config.yaml
model: "encoder-decoder audio transcriber"
dataset: "phrases spoken by 400 fixed synthetic voices"
train_examples: 39062
gain_aug_db: 6
n_mels: 64
hop_length: 160
input: "log_mel"
spec_augment: false
win_length: 400
tokenizer: "char"
vocab_size: 31
encoder_arch: "ecapa_tdnn"
encoder_norm: "batchnorm"
encoder_activation: "gelu"
encoder_depths: [8]
encoder_kernel_size: 3
encoder_stem: "single"
encoder_widths: [320]
fusion: "prefix"
decoder_width: 256
decoder_layers: 7
decoder_norm: "layernorm"
decoder_norm_position: "pre"
decoder_activation: "gelu"
decoder_mlp_ratio: 2
decoder_head_dim: 32
decoder_fused_qkv: true
decoder_bias: "all"
decoder_qk_norm: false
decoder_parallel_block: false
decoder_inner_norm: false
decoder_drop_path: 0.1
decoder_positions: "rope"
decoder_prefix_bidirectional: true
decoder_connector: "mlp"
decoder_tie_embeddings: true
init: "torch_default"
residual_init: "zero_last"
optimizer: "soap"
beta2: 0.99
lr: 0.0023
beta1: 0.9
shampoo_beta: 0.99
eps: 1e-08
precondition_frequency: 32
max_precond_dim: 1024
one_sided: false
adamw_lr_other_params: 0.0026
steps: 14600
batch_size: 64
epochs: 23.9
lr_schedule: "wsd"
decay_fraction: 0.2
final_lr_fraction: 0.05
warmup_steps: 730
weight_decay: 0.06
adamw_weight_decay_other_params: 0.05
Rows from block 2 of the text decoder, named by matrix and row number. Rows with one number belong to one attention dimension. Each number is 50 + 15 x the weight over its row's rms, rounded and kept within 0 to 99. All counts start at 0. After the name is the row's rms in percent of the matrix's.
# q: attention query, key and value (stacked) (decoder.blocks.2.attn.qkv.weight, 768x256, the q third), inputs 0-255
# k: attention query, key and value (stacked) (decoder.blocks.2.attn.qkv.weight, 768x256, the k third), inputs 0-255
q.174 085:52 76 80 56 56 53 49 45 71 39 30 57 53 37 45 43 63 65 55 23 68 49 43 57 59 73 72 56 21 48 57 35 44 59 59 39 54 65 58 38 66 48 45 50 50 75 57 44 47 41 68 60 38 53 45 24 58 64 48 36 31 47 61 54 68 38 46 34 24 46 13 54 61 47 51 52 65 73 28 62 75 32 78 41 58 37 39 73 29 62 66 54 47 59 54 36 03 79 64 54 64 60 63 71 62 62 77 56 45 59 45 28 63 45 56 42 38 36 56 54 52 53 36 44 59 43 55 50 57 41 86 35 59 33 46 40 87 43 66 52 59 34 55 20 53 64 74 61 50 67 55 16 26 05 54 42 57 36 60 27 38 43 49 47 49 47 56 44 62 35 61 46 34 61 58 67 38 53 59 49 47 31 14 42 84 56 55 49 37 37 57 45 65 47 47 59 63 22 70 44 52 83 32 36 63 42 25 62 71 29 29 50 40 65 37 64 52 71 40 67 43 47 53 52 29 66 36 56 42 48 00 34 48 63 47 66 33 40 41 42 49 72 19 29 35 54 28 36 44 48 40 54 43 55 61 28
k.174 085:67 37 35 69 49 62 62 33 65 33 42 55 49 54 38 51 48 54 57 44 47 74 80 57 33 42 23 24 63 60 34 38 47 25 45 50 31 34 41 53 69 55 34 24 54 43 62 67 50 24 52 40 54 14 41 66 49 39 32 48 44 69 60 57 61 64 40 69 26 34 40 45 40 41 60 57 79 54 60 53 56 48 55 26 54 39 58 33 64 75 72 51 46 64 87 40 42 66 45 36 46 46 64 53 61 39 45 51 89 79 85 51 81 53 70 59 12 47 52 61 44 38 48 38 40 72 69 51 54 47 48 62 30 44 43 66 39 56 53 33 38 49 45 44 48 51 41 39 35 44 68 40 46 62 20 63 65 32 50 65 37 34 14 77 46 43 68 52 36 47 51 45 58 38 36 19 61 68 55 58 66 46 84 53 43 40 68 47 61 40 58 46 73 32 70 56 62 45 79 56 52 51 38 56 42 45 42 40 73 24 83 75 34 31 38 56 76 40 29 42 69 59 54 43 53 90 66 59 75 34 71 68 33 58 79 44 36 43 42 66 26 45 51 80 49 66 59 64 44 69 40 47 29 51 36 54
q.175 088:65 45 42 50 43 68 26 43 60 83 61 58 47 54 60 57 76 28 73 39 28 50 69 39 54 53 59 59 79 47 57 58 53 62 66 61 28 45 59 39 50 53 40 88 57 26 73 65 61 58 50 48 53 51 25 57 64 36 58 64 46 34 69 64 54 36 62 44 31 43 64 49 61 70 49 11 26 57 62 41 36 57 66 80 51 40 42 62 65 29 55 36 43 52 47 44 45 49 47 46 61 27 65 55 43 56 53 82 53 48 31 52 47 57 45 59 58 28 43 37 54 63 51 51 41 55 47 67 57 79 59 05 29 69 12 37 43 47 54 37 45 54 33 71 47 33 39 57 25 45 40 51 71 57 81 51 61 60 65 61 59 23 43 37 52 38 55 43 41 54 63 76 48 28 42 67 55 40 82 48 52 66 52 47 74 24 57 41 42 62 66 24 37 70 58 56 96 52 27 44 73 37 42 57 52 51 42 58 29 31 50 50 59 35 62 12 63 56 48 57 74 62 58 37 43 59 64 47 57 34 32 70 59 76 24 50 29 61 58 67 25 57 58 80 58 78 50 68 52 61 81 21 65 53 59 45
k.175 085:44 61 58 50 51 48 28 73 07 22 48 34 38 65 50 41 54 57 23 37 41 46 57 51 62 33 51 47 48 72 58 33 65 54 56 80 62 16 53 45 74 66 44 52 57 63 32 44 35 53 44 31 58 53 35 41 59 51 62 57 37 33 47 72 46 56 51 48 67 43 32 61 53 65 50 57 51 08 43 61 42 79 64 41 63 38 37 50 43 62 42 33 36 64 55 69 36 25 33 25 52 44 51 78 48 81 55 36 49 41 62 27 76 45 48 49 55 49 18 60 54 49 34 52 53 42 32 54 59 36 52 37 37 47 42 19 40 56 47 46 46 25 27 49 72 46 09 42 54 20 55 81 57 62 14 71 47 32 40 66 49 46 74 44 48 63 41 65 49 55 33 37 51 38 60 57 40 55 28 34 60 13 39 19 60 44 60 64 68 63 67 65 37 51 75 53 58 65 55 59 45 61 48 80 47 51 48 09 20 32 45 34 53 60 42 08 45 55 37 18 43 44 57 88 54 53 37 50 52 29 56 35 66 43 27 58 39 61 49 73 49 47 38 28 50 34 48 45 68 61 54 35 32 52 49 43
q.176 113:41 29 20 26 59 55 43 37 55 23 58 72 48 50 54 43 48 67 56 75 42 31 64 44 50 49 40 54 61 60 84 65 41 65 51 52 34 27 73 35 62 65 65 57 57 45 63 57 95 41 55 64 68 47 44 28 38 48 52 50 93 59 24 68 43 37 42 45 66 54 25 37 45 61 61 40 80 59 51 49 38 50 35 36 21 63 35 47 43 62 47 47 48 58 48 59 46 64 52 44 66 58 44 48 63 71 59 26 50 33 73 63 71 49 60 58 46 57 52 76 28 40 36 67 53 44 51 55 52 37 52 39 58 36 60 61 48 50 48 45 56 61 45 60 37 62 60 31 40 58 65 46 45 30 35 62 60 45 43 68 44 70 68 74 51 37 14 46 59 55 40 51 38 46 59 59 39 31 68 64 77 51 35 56 35 44 92 48 35 53 42 58 68 53 32 35 54 51 40 44 43 54 58 73 68 56 24 43 46 53 53 59 47 60 36 70 32 75 48 51 15 25 46 21 06 54 40 15 16 41 60 56 27 70 26 66 23 59 52 48 33 61 33 61 56 68 55 43 36 42 49 93 23 74 36 71
k.176 096:59 67 61 61 48 29 72 36 40 35 62 41 30 45 55 51 60 50 63 40 50 38 64 54 40 56 70 46 47 38 44 35 45 59 47 70 70 79 43 35 61 56 86 46 77 70 54 50 66 50 51 56 54 31 54 50 29 62 50 27 52 55 50 25 60 53 71 10 38 62 38 78 55 59 48 37 49 41 60 72 46 13 33 41 53 34 53 50 63 60 60 83 53 23 71 61 35 73 34 40 55 43 57 64 44 48 52 45 26 60 19 65 47 43 57 35 42 46 61 74 55 42 74 70 55 56 52 70 52 77 33 61 51 57 31 36 65 33 41 46 70 78 47 67 51 48 31 58 34 64 27 61 37 32 60 85 29 59 11 37 35 73 25 40 61 66 69 56 44 54 48 57 60 45 65 43 45 73 63 48 60 63 60 15 78 49 00 46 37 37 37 44 41 27 34 59 63 59 64 34 39 17 60 44 39 41 44 44 80 41 32 69 53 59 50 53 29 49 61 42 74 31 46 61 73 33 58 47 77 59 57 66 71 54 76 61 49 73 53 55 68 51 60 60 44 52 51 55 54 33 58 48 20 33 59 47
q.177 116:49 66 49 47 65 41 49 54 50 61 44 45 73 47 31 52 36 54 43 40 28 64 61 28 33 50 50 71 61 53 57 17 61 60 58 49 77 36 60 20 47 70 46 40 37 46 47 28 59 36 30 57 49 36 53 42 73 42 18 32 25 36 62 48 50 61 43 53 42 53 47 72 84 27 47 42 39 73 53 41 28 44 67 72 55 61 56 51 31 59 54 59 86 58 40 36 63 53 61 42 57 15 73 57 44 64 46 33 66 72 51 38 43 21 27 55 27 47 30 51 43 72 82 54 65 33 59 40 53 79 34 75 29 52 49 42 34 70 62 45 38 47 31 54 77 16 43 75 50 56 43 43 66 44 58 56 29 40 54 37 54 56 53 54 33 27 47 15 35 62 29 40 56 38 43 40 66 26 50 39 49 48 17 61 46 60 52 35 62 34 36 23 78 66 57 41 66 52 56 77 53 59 85 56 47 62 40 08 43 57 58 72 45 45 45 64 58 34 60 44 54 65 65 51 34 72 34 70 73 39 65 57 35 57 43 53 24 58 59 45 32 89 59 37 62 58 58 60 47 39 59 72 76 61 32 45
k.177 103:57 46 58 57 57 47 72 31 32 41 81 28 72 50 61 38 42 58 68 41 49 32 29 71 21 40 53 34 73 78 63 52 17 64 68 39 50 87 44 41 62 42 16 66 44 52 33 37 33 67 52 07 56 51 46 68 30 57 47 75 40 75 59 64 33 70 39 61 57 67 41 70 32 55 51 61 67 39 69 37 63 48 77 42 37 37 70 48 81 61 48 32 58 26 80 51 43 37 46 42 67 36 58 47 48 42 55 45 47 44 28 70 69 27 37 47 50 45 37 44 42 56 55 45 39 53 44 24 42 60 61 41 28 49 45 44 79 34 63 50 51 82 49 38 58 53 38 66 39 61 33 65 38 65 57 41 72 69 67 62 64 56 20 63 45 61 48 41 57 44 34 36 74 30 35 54 31 48 71 36 49 39 66 49 41 48 36 57 45 43 56 71 40 58 66 49 54 41 32 20 31 57 68 76 44 26 35 44 59 48 54 67 63 42 65 56 71 47 31 43 34 53 39 48 51 33 40 71 64 69 41 71 49 70 50 35 74 89 60 26 41 11 48 54 49 36 70 73 44 47 49 25 55 31 56 46
q.178 111:48 73 43 63 31 30 35 39 73 49 60 54 39 53 46 51 56 43 53 34 22 87 62 51 44 56 41 58 57 68 43 38 49 44 38 53 79 25 42 60 47 61 49 44 81 62 66 36 21 51 40 47 44 48 49 39 33 57 42 55 41 37 35 18 31 60 63 31 34 48 32 42 49 32 64 59 47 30 51 82 59 63 60 50 45 48 68 64 52 62 62 42 59 45 13 58 34 57 21 51 49 84 27 55 52 54 19 63 34 65 53 44 45 26 57 64 49 45 47 29 44 51 31 81 65 11 27 47 42 44 35 37 43 66 64 68 43 61 31 39 50 21 31 44 72 23 72 38 65 44 52 39 61 73 35 52 76 52 42 50 44 64 78 54 44 40 54 52 38 57 47 27 53 67 48 42 44 52 59 57 40 40 41 29 61 58 29 61 49 41 58 24 81 49 56 31 50 45 58 36 48 42 72 66 68 51 38 65 34 25 39 28 33 72 54 16 67 53 70 61 57 65 32 61 55 51 63 72 55 64 65 23 54 56 48 46 24 19 42 41 34 33 34 76 72 79 58 60 73 42 39 71 78 71 63 49
k.178 101:49 62 36 27 50 70 50 76 09 17 52 72 40 71 64 40 72 83 62 23 59 56 61 56 50 52 33 61 33 51 60 68 63 28 31 53 39 01 61 43 38 52 36 72 64 57 51 13 67 35 55 35 40 54 36 51 26 72 42 09 31 63 48 57 33 53 68 56 43 66 44 40 75 23 48 38 32 53 46 26 46 70 52 43 73 51 57 59 33 57 45 46 68 52 59 57 41 41 59 43 33 39 36 28 56 68 66 34 49 58 36 45 39 49 46 60 52 57 32 45 43 50 58 74 24 51 38 39 50 69 49 41 57 53 36 48 62 28 22 48 44 30 62 55 32 29 55 59 27 44 45 44 59 50 12 66 41 21 41 56 35 58 39 55 59 62 55 49 55 57 34 64 69 66 87 28 25 43 47 34 75 34 51 50 59 58 61 37 32 47 45 27 59 33 59 71 72 60 30 61 59 63 53 57 66 47 16 35 46 62 54 84 66 35 59 59 50 56 57 46 56 42 76 49 70 65 45 50 48 27 58 46 83 59 42 64 51 31 45 63 74 59 58 47 44 71 41 44 45 75 48 34 75 54 38 56
q.179 115:27 25 62 67 68 48 39 74 51 41 48 49 33 61 55 64 13 57 54 58 51 76 58 48 44 40 40 44 64 49 63 61 57 79 48 32 55 58 54 40 70 47 54 68 34 55 48 44 64 61 70 68 51 50 41 35 69 50 73 61 71 58 78 71 20 29 84 43 44 35 64 43 38 60 65 45 43 31 59 39 27 24 47 56 49 45 53 83 78 51 48 33 55 43 58 61 49 42 64 50 27 39 60 30 62 68 64 69 73 72 23 71 71 54 59 41 35 38 67 39 80 30 38 29 08 59 49 30 50 54 71 51 79 56 09 39 65 56 58 38 51 79 46 74 34 66 44 54 39 59 49 59 60 29 40 21 53 46 57 49 35 59 46 21 56 51 41 67 73 40 51 40 52 27 50 41 31 36 56 46 62 56 24 52 40 35 56 51 40 44 56 70 37 28 50 55 52 40 53 44 61 49 35 87 62 46 68 68 66 49 56 49 77 65 49 57 31 54 34 23 66 59 46 55 50 32 63 48 22 70 37 59 48 66 62 64 42 33 73 37 48 40 47 52 34 44 68 18 51 35 51 33 12 42 56 57
k.179 103:46 22 38 55 58 51 68 52 36 56 41 36 55 68 60 28 53 43 55 70 58 46 33 37 62 44 44 85 61 50 62 47 32 31 76 62 50 21 51 60 54 45 63 38 58 46 65 59 44 68 75 54 41 36 42 44 58 80 40 63 33 45 23 46 64 43 46 56 42 40 41 32 26 47 51 66 61 39 44 08 41 63 56 34 64 50 37 18 26 66 35 41 36 48 48 77 50 43 50 35 65 72 49 29 63 82 52 41 31 31 65 40 77 33 52 52 54 63 42 55 38 46 52 64 25 15 33 64 55 39 52 31 28 78 56 77 44 51 49 79 79 63 54 62 51 38 41 51 69 17 49 48 51 67 41 53 40 65 44 61 35 31 63 63 57 41 65 63 58 45 17 51 60 46 74 24 29 76 65 48 60 41 61 52 48 52 66 30 51 51 73 54 56 24 41 64 65 47 56 67 45 83 79 62 42 51 71 38 43 45 40 48 56 30 49 16 54 48 41 42 28 02 65 52 57 61 40 47 16 45 59 55 57 69 36 24 65 46 38 53 70 70 49 65 48 15 27 61 60 44 62 42 55 50 53 56
q.180 109:51 73 50 52 17 32 28 61 18 57 47 54 66 46 72 34 79 94 54 31 33 65 69 42 53 44 25 74 56 62 35 55 62 65 35 56 49 37 36 50 64 74 51 46 50 68 60 73 61 29 59 41 67 34 41 40 41 59 44 40 62 65 47 24 63 51 53 54 73 67 53 53 36 29 74 25 53 44 10 43 02 44 29 65 53 55 55 56 43 41 67 34 50 44 42 52 51 71 58 47 60 49 49 58 44 47 47 11 44 54 49 21 59 66 41 41 36 62 19 48 44 70 47 61 81 39 51 51 58 51 45 40 46 68 61 37 31 45 51 15 69 27 53 48 54 54 50 58 39 61 80 42 54 77 51 49 55 29 41 98 48 50 55 66 38 54 52 29 65 62 25 49 65 65 49 42 56 57 36 71 49 58 47 30 43 59 28 35 57 53 19 41 50 74 59 54 62 31 35 79 78 40 37 49 32 67 24 60 49 44 54 47 55 55 44 50 58 81 49 35 39 27 46 50 37 49 60 63 55 55 40 44 70 57 48 45 54 46 42 28 49 48 40 26 56 56 61 37 25 47 57 67 53 24 69 14
k.180 097:27 46 37 53 20 41 74 62 52 42 50 42 45 58 34 40 47 50 41 42 50 45 60 22 26 66 50 80 72 58 36 51 66 56 38 37 54 61 66 49 74 71 58 34 46 40 36 46 43 79 33 49 37 54 57 48 78 38 59 57 53 64 07 46 33 41 24 40 63 34 23 43 75 21 72 69 47 54 59 67 44 27 49 46 50 55 34 72 58 67 49 43 39 41 71 55 65 68 42 59 51 45 40 54 50 71 62 55 63 19 67 48 43 66 33 42 48 32 32 78 42 32 22 61 32 49 52 42 32 70 41 44 61 32 39 27 42 51 38 27 34 71 46 50 41 69 72 38 62 44 42 97 52 75 53 25 61 58 48 76 42 27 73 30 43 42 48 54 67 41 50 58 72 57 56 49 26 54 54 35 37 43 47 65 46 42 35 56 58 61 34 41 54 51 40 63 16 37 50 45 36 94 56 49 47 85 11 63 52 78 50 51 54 44 43 48 29 70 44 35 29 62 80 54 51 51 66 52 79 71 65 37 54 61 55 48 37 47 52 86 66 39 43 46 31 46 62 36 52 71 61 54 38 62 57 39
q.181 096:46 85 80 44 30 54 49 41 46 60 45 34 20 39 59 51 64 67 60 52 65 58 64 48 36 77 54 70 84 64 27 50 63 48 42 46 35 38 34 49 69 53 52 64 65 68 29 28 30 88 57 65 35 27 57 32 56 65 26 60 63 60 53 51 72 60 85 75 49 39 35 48 53 47 46 61 53 54 44 46 60 61 65 66 30 74 54 65 36 45 55 66 64 24 56 55 76 33 11 38 73 53 53 31 34 58 74 36 62 52 38 70 40 44 52 54 24 75 55 65 54 33 44 50 64 35 56 33 39 38 55 28 68 40 41 27 48 32 61 50 50 27 76 43 39 53 70 39 55 73 53 37 33 64 44 78 33 40 56 78 49 39 66 52 60 52 54 36 28 42 52 38 57 57 68 69 35 64 47 41 53 84 33 47 64 37 22 42 40 67 69 77 50 47 67 27 43 62 47 72 40 39 63 82 68 42 59 36 52 33 69 72 86 47 51 53 24 52 77 34 36 53 59 55 73 38 80 36 31 50 45 61 53 48 42 49 40 49 57 66 36 54 48 32 34 47 75 30 63 49 50 55 60 63 50 56
k.181 101:44 34 57 70 35 52 50 62 83 59 23 56 31 49 28 41 44 58 39 41 29 13 61 36 48 57 61 56 45 55 33 55 70 41 57 25 31 57 47 28 46 53 48 34 47 33 30 56 68 83 62 46 23 23 42 58 61 49 49 39 58 56 39 56 33 38 27 66 61 60 45 21 39 78 63 25 72 51 72 56 52 48 64 52 44 21 50 68 36 41 63 46 40 51 36 46 53 78 46 48 58 50 54 46 62 73 67 55 31 40 34 36 50 51 39 49 65 57 37 53 50 60 52 42 63 29 33 81 36 56 58 41 49 39 49 49 50 77 52 33 54 86 60 58 23 71 74 38 65 41 45 54 51 74 34 50 73 67 40 48 24 68 79 48 67 46 67 50 55 40 58 88 53 77 60 38 54 42 55 85 51 20 29 31 84 69 60 42 34 46 53 38 57 48 51 57 42 32 62 52 25 56 57 49 67 66 62 77 18 72 52 59 53 47 60 56 54 55 70 59 28 22 54 60 59 49 63 59 40 74 63 31 50 65 55 65 28 54 66 61 54 45 41 70 67 65 56 42 49 44 39 38 46 96 71 23
q.182 080:68 59 37 59 51 55 56 47 44 41 40 34 76 56 77 59 46 25 26 68 59 26 53 67 57 37 44 55 25 23 77 43 63 30 45 56 56 36 26 52 59 26 58 55 42 46 26 36 49 52 37 52 57 51 77 40 47 68 42 62 66 48 43 51 54 62 39 70 56 54 58 51 46 53 76 51 54 60 77 67 52 49 27 55 66 74 50 73 71 41 49 51 66 65 35 38 45 58 42 41 82 22 62 54 35 46 50 33 68 56 48 30 31 39 10 56 43 28 47 65 45 32 70 54 44 66 37 51 45 49 53 54 47 60 55 55 56 32 83 53 35 23 72 31 54 61 59 44 72 47 53 83 27 77 59 71 67 28 44 35 49 54 62 55 55 27 31 58 48 41 58 16 55 42 45 46 33 63 41 48 35 52 67 59 67 63 43 68 79 64 76 40 56 45 42 40 72 50 58 75 73 52 91 43 62 69 46 13 65 75 46 41 58 63 21 63 41 73 76 54 64 78 30 15 36 64 33 35 38 22 49 29 65 59 50 22 33 53 57 55 32 52 45 41 36 40 56 47 56 31 49 59 38 36 52 62
k.182 080:48 52 45 47 37 54 64 36 54 61 72 48 18 64 52 52 33 45 37 27 31 49 58 60 65 62 28 60 58 58 51 70 24 47 65 70 12 67 21 88 22 67 38 53 56 44 34 47 72 57 57 53 45 35 43 53 23 57 50 73 41 53 75 59 44 32 47 53 41 77 43 49 71 40 58 44 66 65 33 43 33 40 48 41 41 64 64 52 52 30 39 50 32 58 33 44 54 45 68 67 72 38 63 51 48 38 41 46 39 51 52 19 42 50 22 55 23 46 57 74 37 30 32 54 19 57 61 71 65 26 64 38 52 58 35 25 61 36 48 59 46 73 50 60 45 32 36 76 45 70 68 61 45 41 27 31 81 22 45 53 49 58 63 46 32 63 41 39 79 47 45 67 60 30 58 52 61 27 31 48 50 57 81 83 69 38 38 38 70 59 39 37 58 42 43 57 70 45 40 59 51 62 22 44 46 55 80 72 70 72 61 59 35 64 47 68 68 56 60 58 55 74 38 27 52 55 41 30 38 58 74 37 51 60 74 75 39 61 44 61 26 43 18 66 53 35 41 45 56 55 74 58 34 24 66 65
q.183 088:53 39 70 52 57 67 61 41 35 32 49 55 25 63 30 61 66 45 49 69 61 75 47 52 29 45 72 38 30 73 25 56 26 68 39 62 32 74 22 64 32 66 53 61 61 46 55 39 68 33 56 00 63 39 49 51 66 73 47 67 43 58 36 59 60 57 25 57 28 47 31 47 57 37 37 37 50 44 70 75 54 36 68 42 62 72 39 48 58 45 76 49 72 39 65 35 36 50 69 40 57 50 45 58 68 31 35 61 57 59 54 72 57 65 45 51 55 49 48 28 62 58 55 44 41 42 44 17 56 68 59 45 69 43 70 48 56 47 48 76 33 36 53 18 98 31 42 58 79 53 19 65 63 62 61 52 60 65 45 46 59 59 71 65 67 27 29 75 52 64 81 71 67 65 33 55 40 53 55 55 41 45 27 43 57 41 82 38 36 53 50 45 34 54 54 41 42 49 51 64 41 15 31 47 50 58 64 54 82 69 27 61 45 63 55 25 49 36 42 52 40 09 60 61 52 58 48 74 50 59 48 50 59 47 47 50 73 61 18 52 60 21 32 58 73 54 56 32 50 58 67 63 69 57 57 59
k.183 084:30 47 47 22 23 45 46 58 45 59 36 72 61 53 43 49 38 52 54 38 46 60 53 46 59 40 67 49 17 31 29 73 54 58 43 51 54 75 49 54 34 66 44 67 48 51 29 72 25 31 53 56 67 71 53 46 39 42 49 29 61 49 63 54 58 47 60 51 40 65 46 40 68 77 67 49 48 59 47 45 68 70 35 59 49 61 40 64 42 36 37 41 67 50 64 64 46 22 59 49 29 47 50 49 61 57 64 64 48 58 64 73 28 46 66 21 52 55 67 30 55 43 53 46 64 64 29 27 76 39 50 50 35 43 51 42 19 43 00 60 23 78 59 65 41 49 63 62 58 71 47 51 51 12 46 48 53 42 56 79 70 35 66 57 45 52 51 24 63 48 65 87 34 51 56 52 67 47 54 42 54 60 85 28 66 47 48 62 43 49 26 50 42 41 55 74 56 35 51 66 66 49 79 53 49 19 40 31 50 34 53 60 75 55 47 51 34 25 54 58 60 46 24 43 39 57 55 44 29 29 77 52 72 69 46 51 20 55 14 41 39 07 70 47 66 60 54 79 68 62 62 72 57 35 60 75
q.184 083:48 41 35 62 45 40 40 34 56 45 45 56 37 40 73 73 68 49 71 67 68 52 65 49 66 53 68 71 52 51 51 61 73 53 65 63 47 60 50 29 40 45 18 37 73 45 38 36 57 51 55 35 56 39 38 51 57 78 49 37 49 61 78 47 55 49 47 48 61 45 87 62 46 49 54 58 46 60 32 44 12 42 68 50 60 54 62 59 79 59 52 83 41 50 21 48 32 43 51 50 35 39 56 53 34 70 39 51 36 49 59 49 56 50 58 55 40 69 39 36 65 17 35 60 51 51 51 45 71 74 52 48 54 56 65 50 87 66 69 36 54 52 77 55 50 75 13 57 14 50 63 39 54 32 60 46 81 31 41 47 19 71 31 48 61 48 50 88 48 67 83 55 14 51 44 33 20 31 65 57 49 20 40 63 57 50 41 25 58 55 69 58 75 62 53 59 42 59 62 47 62 66 39 69 61 66 51 34 50 32 59 24 53 48 66 59 58 39 28 37 67 45 38 33 82 72 56 54 84 55 57 44 57 29 72 37 59 74 58 69 48 40 68 30 27 22 59 51 25 58 32 55 44 33 58 47
k.184 081:59 71 38 44 65 62 50 49 42 63 40 47 75 63 31 37 45 24 56 57 38 30 66 80 53 53 49 20 75 64 54 51 55 67 39 41 51 25 39 32 30 37 69 38 29 51 29 33 57 71 63 50 41 42 75 81 67 53 43 50 63 52 45 18 66 74 45 41 77 51 46 80 35 47 34 23 71 53 63 52 46 40 39 72 25 40 64 70 43 55 13 60 45 57 57 53 33 50 47 26 85 41 18 46 15 42 15 43 63 26 39 41 43 64 40 54 65 48 31 66 30 49 36 47 51 81 43 63 39 68 56 36 83 40 54 72 71 44 61 53 38 68 57 53 35 33 66 49 51 31 54 60 47 32 53 29 51 47 44 43 77 43 51 66 60 58 40 70 38 27 32 49 50 44 40 69 49 52 63 64 64 58 40 64 46 55 28 50 52 46 53 33 65 58 70 44 44 22 45 41 55 75 32 32 63 60 29 44 51 69 72 73 53 36 27 69 38 42 66 24 59 57 79 41 45 47 71 43 49 85 37 33 57 50 52 51 43 53 68 55 47 57 47 82 71 32 53 60 54 67 64 43 44 54 65 31
q.185 094:40 73 44 56 48 45 68 45 65 51 24 54 59 66 45 62 41 33 56 43 50 58 54 60 57 61 60 58 38 64 28 62 69 40 45 57 49 11 49 94 58 73 40 65 81 32 28 67 65 61 39 92 48 33 52 55 35 29 72 27 51 61 39 41 38 46 68 38 71 44 28 15 50 35 68 72 46 54 40 27 30 28 29 56 27 47 86 60 52 46 55 30 44 34 62 36 52 54 26 61 80 35 58 73 62 29 77 41 37 33 63 49 45 65 25 38 43 46 64 43 73 69 78 54 41 60 48 40 59 46 44 65 42 42 37 76 55 60 58 55 38 59 59 51 69 53 57 60 47 52 63 52 21 37 77 77 30 53 51 65 42 24 61 55 66 32 60 37 55 41 34 61 39 59 51 39 42 00 48 49 47 60 39 50 52 55 55 41 70 61 60 73 36 49 56 38 42 40 49 61 53 28 45 26 60 59 61 33 55 29 37 50 61 40 55 58 64 58 77 55 70 44 65 56 30 67 80 78 35 50 17 51 59 71 45 52 45 22 50 53 60 47 54 41 70 41 30 55 37 32 48 45 63 57 35 32
k.185 094:56 45 31 55 48 53 65 66 72 43 39 52 58 58 57 42 44 73 60 63 47 69 47 65 40 71 64 38 28 31 34 46 64 35 62 54 29 69 66 74 68 50 29 49 40 41 69 70 58 46 30 62 49 40 57 59 47 34 27 47 47 61 70 50 62 42 55 49 61 47 42 36 28 54 62 71 45 22 48 35 45 51 35 41 46 35 42 24 49 39 64 57 27 68 48 33 17 38 70 69 51 60 41 46 75 65 28 58 37 52 56 48 40 43 11 27 71 67 62 56 65 56 26 49 42 24 40 47 38 51 40 53 37 43 77 44 32 21 50 28 38 33 72 54 63 42 56 62 66 66 35 76 53 40 75 56 29 52 61 28 57 43 57 35 63 49 58 35 46 51 50 60 35 60 59 57 74 30 64 39 46 33 62 70 46 62 67 41 56 28 43 24 38 83 57 50 32 35 47 22 40 70 14 24 68 59 43 55 52 21 29 53 44 47 63 39 71 39 39 52 35 52 61 27 47 52 42 65 49 69 42 46 34 60 46 76 32 59 65 81 51 11 45 53 95 48 80 66 54 23 49 71 71 34 65 67
q.186 080:32 47 62 54 84 43 21 39 66 31 41 16 66 56 47 33 51 43 70 24 62 43 49 68 52 56 36 58 61 34 32 46 53 45 52 57 42 52 56 62 74 34 13 50 68 54 59 57 46 30 36 42 30 44 40 54 56 48 67 41 58 42 56 48 39 39 54 49 45 30 34 38 53 66 60 40 62 32 39 56 69 67 23 33 52 57 42 62 41 44 24 71 61 69 59 66 69 46 49 32 51 39 20 42 53 63 51 36 69 43 57 43 66 48 34 44 46 60 36 32 70 37 51 48 47 46 45 40 19 39 43 56 69 52 48 30 44 57 71 63 33 58 54 50 25 50 30 70 25 73 77 60 68 49 36 62 68 79 79 47 60 43 05 43 62 36 61 57 49 71 43 76 64 56 87 32 47 68 57 40 62 62 48 70 48 36 10 55 74 62 34 32 61 54 46 57 54 35 57 63 54 43 36 70 59 42 20 54 55 19 45 31 30 31 48 29 56 55 58 25 52 84 80 58 54 49 54 41 49 43 49 72 59 49 33 34 36 58 58 18 66 26 85 46 43 61 49 25 52 32 51 23 51 70 46 43
k.186 081:44 62 55 70 42 42 50 45 46 18 61 34 40 53 62 65 71 57 16 53 53 68 80 45 31 39 61 37 50 48 55 47 54 30 49 43 38 64 40 54 72 74 57 45 31 38 44 58 53 31 16 42 38 23 60 83 38 58 44 55 57 64 43 34 62 36 51 54 68 59 44 89 61 69 66 51 29 62 68 56 56 36 46 40 65 39 51 50 57 58 33 70 26 74 16 49 67 60 56 61 49 52 50 43 54 71 16 53 31 68 41 55 37 54 19 51 66 54 47 34 35 57 31 61 70 57 49 63 45 64 62 46 52 63 58 49 59 61 79 40 36 38 89 71 53 74 83 26 63 40 39 58 33 38 44 53 51 55 35 38 40 20 66 69 69 43 45 48 50 45 43 54 67 31 65 72 62 45 35 58 54 47 30 78 62 66 37 63 69 82 57 57 50 78 77 53 33 62 51 52 38 43 29 58 32 53 45 42 24 20 51 50 57 54 29 74 52 59 34 27 63 38 67 50 70 44 60 73 54 70 34 68 36 57 47 69 32 62 69 42 36 58 63 60 20 28 47 35 35 28 57 36 41 79 56 34